python train.py --arch="mobilenet_v2" --model="self-supervised image encoder" --dataset="made-up waving flags" --train_examples=97500 --image_size=32 --crop_scale_min=0.3 --horizontal_flip=true --color_jitter=0.6 --method="simsiam" --norm="batchnorm" --hidden_act="silu" --drop_path=0.05 --depths=[4, 4, 4] --kernel_size=3 --stem="deep" --expansion=6 --widths=[32, 64, 128] --projector_hidden=1024 --projector_out=128 --projector_hidden_layers=2 --init="orthogonal" --residual_init="scaled_by_depth" --optimizer="normuon" --muon_scale="match_rms_adamw" --learning_rate=0.0019 --momentum=0.95 --nesterov=true --orthogonalizer="polar_express" --adamw_lr_other_params=0.0012 --max_grad_norm=0.5 --max_steps=7100 --batch_size=256 --epochs=18.6 --lr_schedule="wsd_sqrt" --decay_fraction=0.3 --final_lr_fraction=0.1 --warmup_steps=210 --weight_decay=0.3 --adamw_weight_decay_other_params=0.05
Rows from block 9, named by matrix and row number. Rows with one number belong to one channel. Each number is 128 + 24 x the weight over its row's rms, rounded and kept within 0 to 255. All counts start at 0. After the name is the row's rms in percent of the matrix's.
# convs0: expand pointwise conv (model.blocks.9.convs.0.weight, 768x128x1x1), inputs 0-127
# convs1: depthwise 3x3 conv (model.blocks.9.convs.1.weight, 768x1x3x3, trained with AdamW), a 3x3 kernel
# convs2: project pointwise conv (model.blocks.9.convs.2.weight, 128x768x1x1, transposed), outputs 0-127
convs0.659 100 [146 111  89 134 204 126 105 129  88 144 110 154 131 107 109 162 128  75  87 152 133 151 160 144 136 125 173 137 112  98 130 151 139 160 142  86  97  92 144 118 106 143 140 120 141 146 118 116 130 105 137 155 144 118 157 103 116 132 137  97 166 107 155  81 117 122 121 151 117 156  90 135 140 141 152 116 118 125 133 124 159 144 118 144  90 119 174 144 124 134 134 124 169 132 110 119 122 128 102 195  92 113 117 141 135 118 120 108 147 161 143 140 115  97  97 159 178 173 143 175 133 122 149 150 134 134 134 156]
convs0.660 104 [156 118 144 130  93 141 113 102 141 123 158 115 136 128 135 122 105 105 101 131 100 132 104 112  95 133 146 149 109 109 116 124 114 140  58 121 120 122 133 131 110 143 103 124 134 134 150 110 125 133 140 100 125 108 144 167  85 109 103 122 129 133 140 122 120 142 153  94 101 166 175 145 141 121 135 129 135 111 100 158 133 158 206 118 137 190 126 127 166 123 162  73 121 146 133 124 202 111 137 116 176 124 111 115 179 111 128 128 161 158 157 132 134 115 149 126 113 185 160 138 128 133 108 129  98 121 146  89]
convs0.661 101 [136 106 110 113 139 108 127 138 140 142 130 164 153 145 101  99  83 138 158  91 147 142  85 121 142 150 127  99 119 149  87 144 159 126 148 141 138 140 137 135 131 148 145 135  87 129 186 140 140  94 141 119 125 142 129  78 131 137 126 119 120 105 168 130 111 127 119 130 122 110 170 107  85 113 113 101 181 120 144 160 146 110 119 173 163 146 100 131 159 124  97 146 103 152 105 130 108 167 114 154 109 148 150 138 133 118 145 150 149 116 148 123 160 154  80  81 180 141 149 106 126 151 111 140 139 128 206 114]
convs0.662 103 [156 156 127 153  81 116 148 139 133 102 116 117 129 111 138 148 129 140 137  72 146 147  96 126 123 121 169 166 111 136  76 114  98 105 132 100 118 151 160  79 132 118 110 184 134 120 132 107 142 124 110 136 156 146 147 146  96  87 118 176 138 110 195  93 126 121  95 119 102 171 175 118 110  81 130 119 158 107 102 129  95 159 110  93 113 137 110 147 126 149 150 140 137 108 140 119 124 115 120  78 141 121 122 154 139 135 147 113 115 110 140 104 110 128 139 119 141 186 144 136  85 101 110 135 106 160 123 126]
convs0.663 115 [173 140 105 173 132 119 117  83 143 148 121 116 119 156 109 143 122 116 149 112 111 107 124 113 167 133 132 141 136 149 116 155 150 136 124 125 123 134 164 108 134  96 147 135 140 105 127 151 133 144 164 126 119 152 139 153  79 157 136 129  76 165 164  88 105 152 119 119  99 110 105 138 130 150 120 102 123 105 135 178 167 156 144 161 154 103  95  97  65 111  83 161 118 169 147 148 109 128 123  84 111 122 149 163 145 122 113 154 141 109 120 123 150 164 110 123  73 101 170 132 144 134 163 125 106 100 106 135]
convs0.664 101 [156 124 126 126  97 150 121 125 152 147 132  68 104 145 124 121 137  99 115 164 131 128 136 139  95 117 119 144 141 158 136 121 145 129 115 176 141  97 140 113 112 145 106  95 145 117 116 123 136 130  97 138  88  99 132 131 158 106 141 102 145 103 174 135 153 123 111 133 133 140 117 113 112 179 139 130 124 178 140 129 131 142 161  96 116 134 147 120  72  86  89 118 120 128 133 131 209 119 146  56 113 160 114  98 145  94 132 109 131 126 147 127 146 146 162 103 190 164 159 147 151 158 148 131 112 148 130 129]
convs0.665 107 [128 125 106 138 139 115 105 148 166 136 106 127 155  89 160 136 123 129 123 138 124 153 124 161 113 138 184  98  51  85 122 112 128 162  90 131 109 131 166 129 112  95 112 109 112 122  52  98 117 166 188 107 123 182  99 135  88 115 137 120 131 143 135 157 152 106 132 151 148 130 143 140 146 103 144 105 141 148 132 130 118 102 160 104 109 134  94 121 141 153 157 168 125 174 125 136 146 112 114 134 114  96 145 121 108 104 131 135 108 127  95 129 126 169 156 114 126 118 139 103 121 112 126 127 143  84 159 103]
convs0.666 090 [136 180 164 169 105 128 108 121 121 141 179 159 157 147 133 133 148  84 142 133 163 162  97 121 120 157 158 133 149 157  83 118 130 137 134 123 188 183 122 133 151 123 136 153 111 137 127 130 133 123 137 152 132 140 131 165 127 140  98 147 152 176 140  68  88 133 133 130 106  80 127 131 133 106 111 140 136 104 147 159 114 108 156 151  90 146 130  81 129 134 129 134 125 114 137 105 130 121 122 142  78 119 169 124 150  92 125 123 139 118 133 112 112  96 174 124 114 107 103 126 153 135 123 121 124  67  86 114]
convs0.667 094 [155 151 148  91 136 142 133 102  88 177 191 119 129 137 102 141 168 134 100 143 144  87 150 149 125 129 130 163 137 137 102 126 115 119 115 131 126 119 165 103 118 139 116 122 138 162 101 120 165 152 151 116 110 164  99 139 152 157 174 135 158 167 154 153 131  72 135 127 117 138 134 146 105  96 123 130 121 114  92  79 138 110 135 131 123  64 126 116 154 136 132 155 117 149 143 118 183 107 142 138 169 114 110 118 123 122 169 123 170 161 139 105 150 125 131 139 109 137 114 129 163 156 113 158 178 123 128  94]
convs0.668 105 [132 149 131 104  94 117 104 148 138 130  98  94 114  99 166 136 138 145 114 124  68 103 144  99 142 169 125 107  98 144  75 132 166 140 112  77 118 158 138  87 143 131 169 121 100 151 154  77 139 126 144 105 108 138 145 118 144 116 111 159 120 143 116 141 124 109 110 128 117 163 140  96 150 144  87 133 176 101  77 115 115 134 108  92 120 135 174 114 153 146 129 141 144 174 133 100 110 133  81 164 120 122 133 105 112 162 107 161 141 111 128 161 142  94 129 105 160 157 114 134 151 115 117 143  90 126 120 122]
convs0.669 101 [226 147 144 145 175 131 117 126 149 117 130 153 104 139 158 156 150 142 146  98 128 141 139 122 134 121  73 141  90 145 135  90  91 148  90 113 144 137 144 106  98 146 145 138 150 147  98 118 139 101 129 120 137 125 141 167 113 157 111 115 108 109 145 119 128 186 114 124 135 126 149 134 159 150 165 137 125  65 149 181 139 108 123 157 129  96 110 101 117 114 148 154 121 159 141 131 128 146 147 112 140 115 151 136 133 157 145 109 114 156 115 141 114 149 151 136 128 154 103 157 185 116 134  98 133 125 159  87]
convs0.670 103 [125 102  83 156 136  93 139 147  84  92 110  94 129 100 113 168 167  69 121 130 124  97  78 106 123 113 137 132 127 109 125 107 108 146 146  92 128 126 116 131 123 104 107  98 112 101 130 118 122 140 142 109 124 101 184 159 136 168 135 111 134 147 151  79 142 128 119 107  73 117 106 114 120 141  99 104 136 133 123 137 137 147 101 143 118 170 167 117 123 118 127 119 124 102 139 147 165 158 143 153 111  95 123 158 156 133 110 144 118 185 142 159 148 102  93 132 123 144 103 100 115  96 182 108 121 170 132 114]
convs0.671 096 [144  72 100 120 125 148 137 188 144 137 149  99 167 135 109 120 132 163 142 137 124 123 102 120 108  99 136 113 101 110 114 126  67 116 127 109 130 131 155 130  96 120 113 120 123 136 156 151 141 153 118 142 117 140 103 125 132 107 136 206 131 120 127 138 135 126  85 102 158  89 104 153 149  80 128 150  68 161 127 151 126 152 135 115 172 159 140 103 129  99 117 168 120 187 120 126 144 100 127 126 121 120 143 120 105 165 160 129 105 155 133 113 125 106  98  77 134 120 111 138 103 179 133 136 104 124 115 147]
convs0.672 094 [121 102  99 126 153 148  83 101  77 161  93 143 109  88 111 112  83 139 163  90 150 140 123  97 130  94 114 108 161 142 147 181 139 144 111 140  82 135 136 137  90  94 151 140 127 149 124 142 127 140 136 148  99 137 128 190 129 125 131 103 181 119 131  89 113 116 114 112 154 138 133 122 115 147 218 132 125 110 120  93 118 120 113 177 112 108 134 125 148  92 117 125 149 130 111 146 131  90 120 148  94 111 121 131 109  99 117  98 154 124 147 136 131 110 116 143 134 160 138 100 121 146 134 115 148 150 161 144]
convs0.673 102 [109 144 138 104 147 161 163 131 113  96 167 144 175 160 112 123 140 155 124 144 124 113 155 121 129 142 107 155  98 108 132 153 127 101 138 128  97 136 123  95 104 147 146 150 172 144 153  84 100 110 116 126 172 125 114 128 110 126 129 110 120  98 127  94 142 123 107 132 101 136 131  82  88 139 121 109 178 159 146 144  94 177 145  92 158 172  75 136 157 155 106 147 104 120 127 121 122 125 131 108 182 128 107  90 163  99 122 130 100 141  98  97 132 142 109 121 122 133  89 141  76 134 101 167 145 113 134 149]
convs0.674 090 [114 162 129 157 110 109 185 115 118 169 139 107 121 141 138 136 128  78 129 102 137 129 142  98 118 108 154 147 126 119 104 104 140 120 149 109 126 124 159 160 115 107 140 124 114  88  92 125 147 106 163 164 103 130  76 111 189 108 142 158 141 109 166 129 132 109 156 161 118 111 112 120 129 134  66 135 162  85 116 104 140 131 154  96  94  78 118 137 113 122 116 143 143  98 121 156 116 133 162 119 123 132 123 146 162 127 122 151 139 107 130 176 122  89 110 143 124 147 162 169 159 126  71 144 140 144 112 160]
convs0.675 092 [141  64 105  89 111 128 135 119 131 182 126 122 131 112 131 158 137 166 109 138 109 128  81 162  93 158 138 144 179 150 142  82 136 146 145 148 118 156 108 149 145 121 115 146 149 120 151 124 131 148 170 132  84  86 113 146 145 135  92 102 130  96 117  90 139 138  75 129 166 134 139 136 143 153 142 115 131  90 120  96 120 141 145 117 140 101 114 101  94 103 126 157 159 138  95 172  89 117 129 132 128 102 130 116 184 141 104 181  92 145 154 128 150 129 144 134 103 131 152 118 115 135 116 134 138  92 115 118]
convs0.676 096 [149 120  96 148 124 123 129 145 122  96 123  85 100 156 112 137 135 118 163 100 104 131 138 153 135 128 166 143 150 145 121 113 110 146  87  94 133 146 114 138 137 111 140 112 147 131  97 143 129 125 139 152 117 109 131  65 114 107 125 101 142 131 165 131 131 167 138  83 165 148 114 158 122  79 146 106 135 149 105 129 116 178 107 150  80 148  89 103 137 122 159 112 109 113 143 156 103 144 162 103 146 151  91 170 124 133 102 149 175 149 147 106 121 171  73 146 151 130 124 106 160 142 163 134 111 157 109  80]
convs0.677 103 [134 179 159 139 104  73 114 137 140 110 157 158 171 121 121 147 127 145 104 111 147 175 130 109 140 163 166 101 153 144  69 108 148 139 122  85 127 109 149 110 142 131 137 132 146 112 164 148 158 117 141 121 143 131 154 158 126 142 107 145 132 137 133 121 137 163 112 167 123 145 152 117 115 156 122 132 139 133 133 132 148  87 105 114 136 107 120  94 128 132 164 123  74  97 113 104 187 133 101  95 136 141 128 123 122  96 126 142 129 121 147 127  96  90 144 116 123  54  77 134 112 110 150 173 109 131  96 109]
convs0.678 104 [133 153 127 147 152 130 120 140 105 112 117  72 134 136 126 144 154 160 135  86 132 164 124 148 145 138 149 145 174 101 145 137 144 134 111 139 123 137 152 125 129 105 124 115 149 106 184 130 106 136 119 136 116 126 107 151 135 130 133 118 101  56 131 128 144 147 108 105 172  93 126 111 139 109  87 124 134  91 129 139  95 128 127 140  81 157 122 143 165  87  72 109 169 145 109 133 117 171 112 109 115 119 109 154 170 109 134 154 117  89  99  67  91 141 146 149 112  85 121 110  82 105 115 139 150 125 105 121]
convs0.679 104 [130 127 124 132 137 146 165 109 169 133  96 121 172 122 113 140 134 177 102 135 151 158 160 127 122 115 110 145 136  92 186 103  99 114 160 161 165 146 154 112 142 125  69  97  99 159 122 139 155 153 177  79 147  84 118 127 102 160 128 163 136 124 124 122 121 159  90 152 129 139 104 162 157 119 134 133 142 160 121 147 135  89 148 116 122 139 116 115 111 134 129 139  91 134 128 123 118 156 155 156 112 122  88 107 137 187 141 129 124 140 116 177 138 125 106 143 168 156 108 124 138 184 123 119 117 110 126 135]
convs0.680 102 [152 118 158 100 147 153 157 137 125 138 135 126 131 124  95 122 119  90 131 105 136 128 123 137 141  79 121 104 136 115 130 121 108 134  84 155 115 127 104 180 162  92 112  81  96 129 139 185 110  96 101 138 131  84 134 143  94 158 122 132 121 117 126 132 116 114 139 150 142 111 176 131 131 138 145 109 148 110 149 115  94 152 183 105 110 130 157 154 116 150 149 149 120 112 109 140 157  68 162 111 118 155 138 107  80 165  83 128 166 104 166 145 151 126 113 128 145 133 148 115 128  93 160 141 172 149  92 144]
convs0.681 087 [143 101 125 123 147 128 117 159 125 168 174 185 113 100 154 119 117 143 111 181 134 117 134 116 162 122 104 144 136 138 119 148 122 141 149 169 158 122 125 125 122 140 111 141 167 130  96 162 163 150 128 145 139 131 107 149 119 127 115 105  95 140 168 151 135 131 141 173  68  88 159 162 107 106 118 163 147 131 139 143 133 157 153 158  97 117  97 122 171 140 111 127 110 143  63  88 144  91 140 115 137  98 101 153 131  99 122 124  86 113 102 119 121 173 132 152 127 126 104 139 161 155 113 164 132 102 124 142]
convs0.682 103 [107 130 161  59 136 123 112 147 125 152 141 104 140 148 140 142 153 110 121 134 106 140 141  79 111 160 164  84  93 121  92  83 160 111 131 110 124 145 183 151 139 117 121 109  96 118 126 107 133 151 122 116 123 115 165 109 101 102 136 158  96 167 144 152 123  70 121 139 155  83 134  91 100 138 144 161 116  99 102 103 136 157 137 150 124 142 145 124 146 167 124 124 179 164 123  98 107 119 109 107 116 136 116 160 131 105 145 116 135 126 156 133 162 135 169  96 127 160 129 111 152 119 110 164  87 141 114 126]
convs0.683 097 [165 145 167 165 134 165 115 166 125 138  91 130  99 174 101 104 112 129 144 121 128 114 163 143 160 163 110 127 128 148 139 157 112 136 102 138 109  97 123 112 133 128  78 106 127 140 110 121  82  91  96 143 154  85 126 111 116 131  98 117 135  92 142 100 136 121 103 109 126 101 147 158 116 198 127  86 174 157 122 102 120 138 141 137 126 121 153 143 135  98 124 132 126 100 115 113 145 120 132 157 164 142 127 113 139 118 137  99 157 108 172 176 163  77 121  96 108 185 124 102 102 140 129 118 127 145 119 134]
convs1.659 100 [137 114  90 117 165  96 104 125 107]
convs1.660 104 [ 76 128 138 105 140 161 110 141 118]
convs1.661 132 [ 88  93  87 116 125 117 139 113 138]
convs1.662 104 [156 100  87 120 130  96 102 116 135]
convs1.663 105 [117 148 100 145 134  85 145 116  92]
convs1.664 102 [113 180 128  97 132 131 105 154 123]
convs1.665 100 [ 97  94  97 154 141 145 116 127  98]
convs1.666 089 [137 159 113 110  78 156 128 123 144]
convs1.667 118 [108  93 111 131 105 119 114  91  95]
convs1.668 116 [ 81 143  82 132 143 128 135 140 139]
convs1.669 098 [119 139  93 103 103 111 162 154 108]
convs1.670 097 [153 123  98 158  81 109 123 125 139]
convs1.671 083 [125 120 120 121 144  95 114 183 108]
convs1.672 122 [130 119 128 152 132 144 101  82  90]
convs1.673 108 [ 84 108  94 130 139 130 157 144 151]
convs1.674 097 [105  94 108  97 151 147 108 156 121]
convs1.675 100 [122  77 129 133 168 134 125  99 133]
convs1.676 127 [117 118 122  89 112  75 128 110 121]
convs1.677 115 [108 145 128 136 118 105 145  79  94]
convs1.678 095 [101 105 118 146 149 147  94 110  94]
convs1.679 124 [ 97  78  93 123 130 136 139 134 144]
convs1.680 107 [ 87 111  86 155 131 153 121 135 127]
convs1.681 095 [100 159 109 107 145 101 122 161 106]
convs1.682 118 [ 93  89  88 131 156 124 133 131 137]
convs1.683 088 [104 100 112 130 185 139 123 131 119]
convs2.659 085 [139 120 118 163 140 130  42 103 158 127 130 100  97 155 163 113  93 128 106 137 106 105 102 151 129 119 153 117 108 151 136  99 156 121 145 129 140 159 102 147 130 141  90 135 126  72 123 143 142 127  99 109 148 103 146  95 153 188 108 129 155 142 110 128 106 154 149  95 102 124 146 112 128 158 134 135 161 144 113 135 127 110 147 148 140  92 144  94  99 130 138 156 114 143 132 102 121 137 130  68  93 186 147  98 136 131  94 139 131 123  85 127 148 151 101 164 143 119 159 108 119 139 163  97 101 137 148 113]
convs2.660 078 [146 104 117  90 174 124 160 148 137 121 100 130 110 155 124 118 136 105 108 136 122 144 126 110 105  96 121 170 145 150 130 119 135 162 106 131  93 112 155  79 138 126 112 149 142  86  93 130 121 160 135 110  98 131 153  75 127 112 130 151 117 152 112 122 152 153 122 130 129 141 156 137 121 159 108 158 148 173 123  99 118  59  87 104 130 118 147 151  79 128 133 125 115 135 117 156 124 142 104 135 143 170 156 137 162 128 123 107  97  86  93 150 109 148 159 132 153 108 108 118  74 158 138 161 110 113 150 186]
convs2.661 075 [128 147 101  94 131 116 111 143 123 103 136 124 137 145 124 135 125 103 136 105 117 113 120 125 152 142  72 101 125 127 102 148 143 123 144 121 131  95 102 124 103 141  92 170  86 128 166 147 121  94 130 118 126 131 145 167  83 172  97 171 120  94 170 144 104 147 138 119 131 131 162  95  55 111  69 111 156 119 115  76 105 136 112 132 145 113 138 121 165 150 117 152  73 128  85 140 144 143 120 143 116 124 130 129 151 132  95  85 141 159  88 137 117 163 101 145 138 112 138 155 165 117 141 145 147 123 141 106]
convs2.662 083 [175 134 125 153 163  80 146 131 113  77 135 155 169 115 136  77 143 204 139 154 139 127 133 124 172 118 119 108 127 118  82 142 116  99  87 157  89 119 106 143 100 143 150 142 160 161 136 155 113 142  84 150 138 139 120 109 134 115 127 103 131 118 124 127 119 157 126 167 153 130 130 100 123 148 122  89 127  95 141 115 140 119 121 131  72 133 102 135 168 149  94 157 136 114 166 141 149 122 128 104 121 139 111 166 114 121  97 107 108 112 169 158 124 135 166 151 146 138 132 123  72 117 153 111 122 142 116 124]
convs2.663 066 [152 148 124 149 130 111 135 163  97  86 167 143 133 117 138 118 177  94 156 116 134 108 126 154  83 134  94 121 147 147 125 137 154 101 166 152 133 136 160 108 168 169 138 111 125 116 143 122 145 130 120 124  79 147 113 144 132 117 149 132 117 130 152 133 138 126 163 143 115 134 120 103 100 143 106 119 151  68 155  82 116  76 151 180 109 156  85  78 128 187 141  83 125 154 125 126 127 150 132  99 122 140 115 141 102 139 123 106 115 142 151 125 126 116  89  94 127 155 131 126 132 151 101 130 117 146  67 114]
convs2.664 154 [139 171 166 117 165  88 118 126 113 138 107 123 119 144 108 107 103 137 135 144 110 155 132 120 117 128  95 107 148  96 129 116 151 178 145 104 126 139 109 141 100 158 170 122 138 192 111 106 116 108  82 155 184 146 105 130 131 124  99 133 171 136  93 127 149 119 139 112 126 118 182 154 130  89 147  84 127 121 138 112  90 115 116 144 103  71 133 107 153 126 104 132 130  96 127 148 121  95 105 199 129 108 143 113 106 152 125 106 127 104 122 163 146 123 142 151 120 119 105 111 100  71 125 134 108 142 125 133]
convs2.665 101 [133 163 154 151 142 128 169 126 157 108 121 130 128 102 168 162 111  97 118 120 135 138 115 126 153 133 135 147 152 158  69  90 154 128 160 126 159 126 153 129 133  88 101  91  86  61 118 123 136 160 105 111 103 145 134 143 123  96 100 162 125 152 133 152 133 116 106 115 164 115 110 106 129 118 107 135  96 131 119 139 112  82 113 147  88 155  64 133 112 138 117 138  92 150 167 132 151 127 140 117 127 153 132 117 154 138 168 102 130  93 123  91 160 130 125 183 162 146 147 157 149 114 128 137 145 123 133  90]
convs2.666 103 [128 161 115 180 154 150 144  87 134 140 126 151 165 135 118 127 153 125 102 140  96 132 113 108 147  98 199 138 111 174 118 127 152 116 123 108 150 116 129  87 106 141 167 143 135 133 155 118 139 158 138 124 100 123 134 106 117 182 132 119 158 176 139 129 136 115 162 116 150  98 181 122 109 151 143 127  93 133 137 149  96 141 180 144 130 152 108 113 147 166 114 106 151 133 135  79 123 105 107 114 120 125 113 135 148 102 135  97 154 112  83 129 149  72 139 105 120 169 117 136  96 114 107 132  79 129 119 114]
convs2.667 087 [165 121 109 157 114 114 114 101 171 126  95  87 108 129 112 137 181 147 102 165 159 138 116  75 135 119  86 105 105 156 128 170 141 104 106  95 143 145 117 148 110 149 118  97  98 100 131 108 157 138 134 147 141 120 145 128 134 141 143  67 146 121 133 160 152  94 136 153 139 123 129 136 141 129 134 120 111 114 142 104  92 137 134 130 148 150 132 107  91 126 162 136 113 135 129 117  79 116  68 102 125 132 162 156 153 124 152 115 104 175 105 113  65  92  84 129 132 141 124 106 131 129 144 125 174 113 146 107]
convs2.668 061 [128 124 115 165 154 163 160 118 143 116 124 182 140 150 116  95 133 118 135 147 104 105 118 123 112 145 137 100 156  89 146 105 130 110  93 102 118  87 101 137 146 142 154 160 114  84 105 146 100 170  79 136 119 148 120 181 118 107 139 117 162 122 110 118 136 162 164 102 146 145 120 116 132 137  90 130 109 155 106 118 169 161 179 101 139 143 100 166 144  96 100 116 174  92 132 140 153 135 180 121 108 141 140 110 140  79 108  96 131 111 117  92 118 135  91 102 110 124 154 120 107 138 157 130 145 116 132 121]
convs2.669 076 [113 146 112 186 156 117 151 117 125  95  96 142 113 105 137 153 116 104 145 105 115 160 148 118  89  94  94 153 101 161 114 137 104 167  85 119 118 115 109  94 157 154 136 114 153 144 138  89 100 124  92 175  90 183 116 135 106 112 134 162 129 112 105 144 115 145 105 105 110 114 123 116 150 103 162  99 112 103 126 122 115  81 129 103  98 101 126 114 159 134 137 118 129 118 165 128 139 130 153 115 112 127 104  90 123 141 101 140 120 166 102 122 127 151 147 150 148 142 111 163 152  91 103 178 103  89 167 117]
convs2.670 079 [117  81 112 110 131  76 130 173  76  80 160 124 121 103 170 115 128 110 135 121 163 147 136 101 119 135 145 108 121 137 101 118 155 137 109 103 119 152 113 137  97 177  85 111 156 119 151 128 148 110 161 152 159 178 120 114  84 133 162 129 132 142 145 155 113  89 190 157  87 129 132 112  96 151  87 135 132 107 115 115 110 122  95 157 145 130 138 131 146 150  96 105 136 153 127 173 132 139 156 126 111 106 122 136 151 110 127 117 112 133 129 126 101 180 123 123 157 166 110 136 161 139 139 147 134 151  99 119]
convs2.671 095 [129 118 115 140  90  97 113 112 117 133 153 111 113 116 144 157 108 140 123 132 107 163 161 164 114 151 171 139 103 111 126 116 139 153 149  78 177 108 114 144 158 147 138 126 138 149 128 116 118 166 134 179 190 132 128 126 144 110 160 123 129 114 117  83 165 117 170 131 126 112 120 135 138 113 132 158 108 156 141 165 125 113 130 124 163 103 150 116 131 155 136 160 124  99 165  99 119 114 148 147 144 125 129 128  88 125 103 147 120 111 182  61 127 129 137 145  87 119 174 164 113  60 118 136 103 128 118 128]
convs2.672 079 [149 124  87 134 114 129 145 141 179 121 133 122 106 138 131 137  86  96 134 127 138 121  85 109 155 139 117 134 129 169 100 132 143 137 140 124 126 119 113 110 166 146 127 145 166 115 155 125 156 123 160 107 108 196 111 148 136 109 155 143  69 137 166 140  78  95 184 113 129 155 145  83 128 109 110 140 143 128 159 129 157 122  58 104 107 113 126 103 142 114 128 152 121 139 146  92 140 172 129 103 126 116 162 132 122 122 122 144 106 134 174 101 156 176 123 164 112 125 150 128 132  88 138 165 110 135 125 135]
convs2.673 101 [141 123 114 144 111 102 117 154 135 170 120 147 137 122 114 114 123 131 168 143 132 179 147 114 145 112 138 103  63 160 156 114 131  86 152 114 138  84 149 135 153 144 132 122 138  84 141  99 143 105 140 159 110 165 107 134 137 111 131 127  89 162  96 163 145 106 111 127 103  73 152 118 128 143 139 106  90 101 161 104 175 125 107 137 118 103 200  90 135 133 139 132 142 121 149 127 123 166 127 139 152 123 155 186 121 143 127 122 107 108 121 132 140  70 148 136 140 164 138 147 160 153  98 113 120 134 106 119]
convs2.674 093 [154 133 144 114 118 145 109  90 143 131 157 123 131 111 114 131  99 127 132 121 102 138 135 134 126 179 137 113 177 100 129 123 129 103 106 171  93 105 111 142  78 160 102 117 101 101 117 122 130 153 146  89 101 137  82 136 113 103 118 156 125 111 126 124 198 143  99 101  82 116 106 132 124 159 117 109 119 110 150 116  84 129 108 121 119 135  99 106 108  91 183 150 117 135  96  99 148 116 154 133 181 119 175 144 145 137 175 104  99 137 134 175 135  98  98 108 117 143 132 114  96 101 152 132 111 120 109 141]
convs2.675 107 [166 155 108 117 154 131 149 176 109 106 101  97  94 178 110 120 105 117 129  99 117 112 141 124 124 104 148 128 152 166  95 116 129 146 162 149  72 118 120  99 116 119  92 156  93 156 111 112 136  62 134 112 151 100 150 148  94 113 117  80 165 113 105 112 116 143 135 119 128 129 126 126  73 124 153 149 112 126 134  91 120 120 120 136 141 119 136 125  98 122 154 107 130 142 155 113 148 122  96 134 178 122 177 131  94 102 118 101 189  96 130 111 133 114  76 107 147 123 109 120 160 107 111 102 139 135 131 129]
convs2.676 067 [152 130 109 161 119 106  97 115 147  94 106 101 128 165  82 118 137 158 119 148 149 138 111  82 144 173 120 119 133 106 123 124 104 178 139 155  76 159 126 134 135 118 147 139 142 111 133  95  94 147  96 119  98 132 135 131 113 147  95 132 118  75 117 210 136 108 116 120 134  86 113 102 114 142 119 108  96 141 126 130 109 157 138 109 106 165 117 142 157  97 144 113 152 105 123 126  84 138 117 119 113 147 174 205 153 160 135 116 110 106 128 126 133 143 137 128 155 142 158  88 119 128 122  95 132 135 120 131]
convs2.677 070 [139 123 167 122 110 118 142 146 157 115 126 119 104 148 123 114 140 117 153  90 110 180 149 133 165 123 107 123 117 133  95 122 115 136 135 165 149 106 139 121  76 109 172  95 190 155 158 168 137 137  83 134 100 113 137 125 139 119 115 122 110 121 176 146 168  89 142 141  69 146 146 119 101 147 166 136 128 138 164 137 126 111 125 143 155 134 142 119 146 137 153  73 138  85 158 120 133  91 118 102 159 149 123 130 164  88 150 111 122 114 175 134 121 108 110 156 133 133 122 144 144 161 121 131  76 121  97 148]
convs2.678 087 [130 132 132 108 113 116 133  87 128 134 138 140 132  91 129 156 143 123 108 158 133 137 140 106 142 112  83 114  97 153 160 127 143 130 112 118 110 112 123  86  89 195 126 146 129 153 121  87 141  79  74 150 142  88 107  93 169 152 130 115 154 100 129 112 160 130 149 130 103 174 128 151  92 125 148 147 164 120 156 114 157 123 116 121 146 108 144  88 122  98 150  71 140 147  75 129 115 116 129 137 108 155 140 115  77 172 137 133 163 118 130 144 165 104 134 128 144 118 100 106 139 172 157 119 126 119 134 142]
convs2.679 083 [ 65 127 122 137  89 162 141 175 123 161 145 136 129 123 103 123 144 111 143 121 121 118 107 136 121 126 127 170 109 138 155 141 128 150 105 125 143  97 141 114 131 146 110 109 127 162  89  97 134  87 171 110 104 131 132 130  89 157 113 121 131 137 177 130 114 112 145 132 145 131 119 137  95 106 141 117 127 108 136  80  84 153 134  86 107 127 110 127 133 147 107 164 173  82 159  95 112 142 107 108  99 125 157 130  82 131 109 141  87  90 173 158 117 111 152 136  97 120  78  94 159  94 150 133 152 110 145 108]
convs2.680 082 [151 118 133 101 135 131  97 135 147 126 124 144 101 156 178 119 116 126 153 156 102 103 140 116  72 159 137 117  70  90 153 145 100  97 156  95  99 136 106  91 137 146  98 110 196 153 125 106 101 150 124 142 130 118 138  89 201 108 160 112 128 150 158 147 116 130 153 127 133  94  94 136 141 123 107 100 136 147 106 126 122 146 152 126 156 160 138 130 113 175 117 137 131 166 112 112 114 154 122 166 130  92 104 111 111 118 169 115 152 130 161 123 108 135 138 155 147 161 141 144 111 141 149 111 149 102 134 154]
convs2.681 108 [130 164 159 128 131  98 109 147 123  60 150 112 113  99 122 147 138 124 117  89 113 103 151 109  60 113 153 113 116 130 160  87 191 159 174 142 123 157 133 113 117 121 153 167 106 114 101 120 125 100 115 164 146 139 134 128 108 124  51 121 112 119 119 135 156 112 105 109 142 122 127 108 101 156 139 132 147 115 157 112 122  88 122 101 124  99 154 146  98 168 144 184 115  86 137 143 127 139 147 120 107 126 126 155 146 125 114 139 139 149 103  92 147 169 124 145 129 148 135 150 153 125 119 157 121 156 126 149]
convs2.682 084 [149 120 124 138 151 184 169 162 164 108  90 164 121 113 124 109 148 135 118 167 163 130 134 124 150 119 112 108 154 112 125 128 125  99 113 155  83  92 131 103 176 161 113  98  99 129 125 130  94 116 103 150 131 143 139 161 128 122 108 137 165 159 107 121 151 147 147 119 114 148 100 102 122 127  99 135 117 174 141 126  90 143 113 146 111 155 137 185 117 125 126 155 129 101 146 112 151 160 177  89 138 135 112 102 135 117  81 108 131  98  66 142  90 151  79 131 125 133 159 137 133 102 130 128 121 103 159 128]
convs2.683 100 [118  94 113  92 115 122 144 101 119 126 204 179 129 109 186 126 122 110  91 138 128 134 127 102  92 134 154 100 122 104 108 115 104 101 144 126 122 123 143 120 124 114 109 121 209 134 128  95 173 122 149 121 181 194  72 119 124 137 163 123 132 147 138 150 163 115 140 166 148 157 103 112 151 138 146 121 113 156 121 134 123 110 152 130 151 121 135  77  90 160 133 152 119 135 141 134 128 166 146 176 117 106 113 140 126 145 141 120 137 154 152 124  88 140 130 137 124 110 129 126 141 144 134 120 146 103 140 141]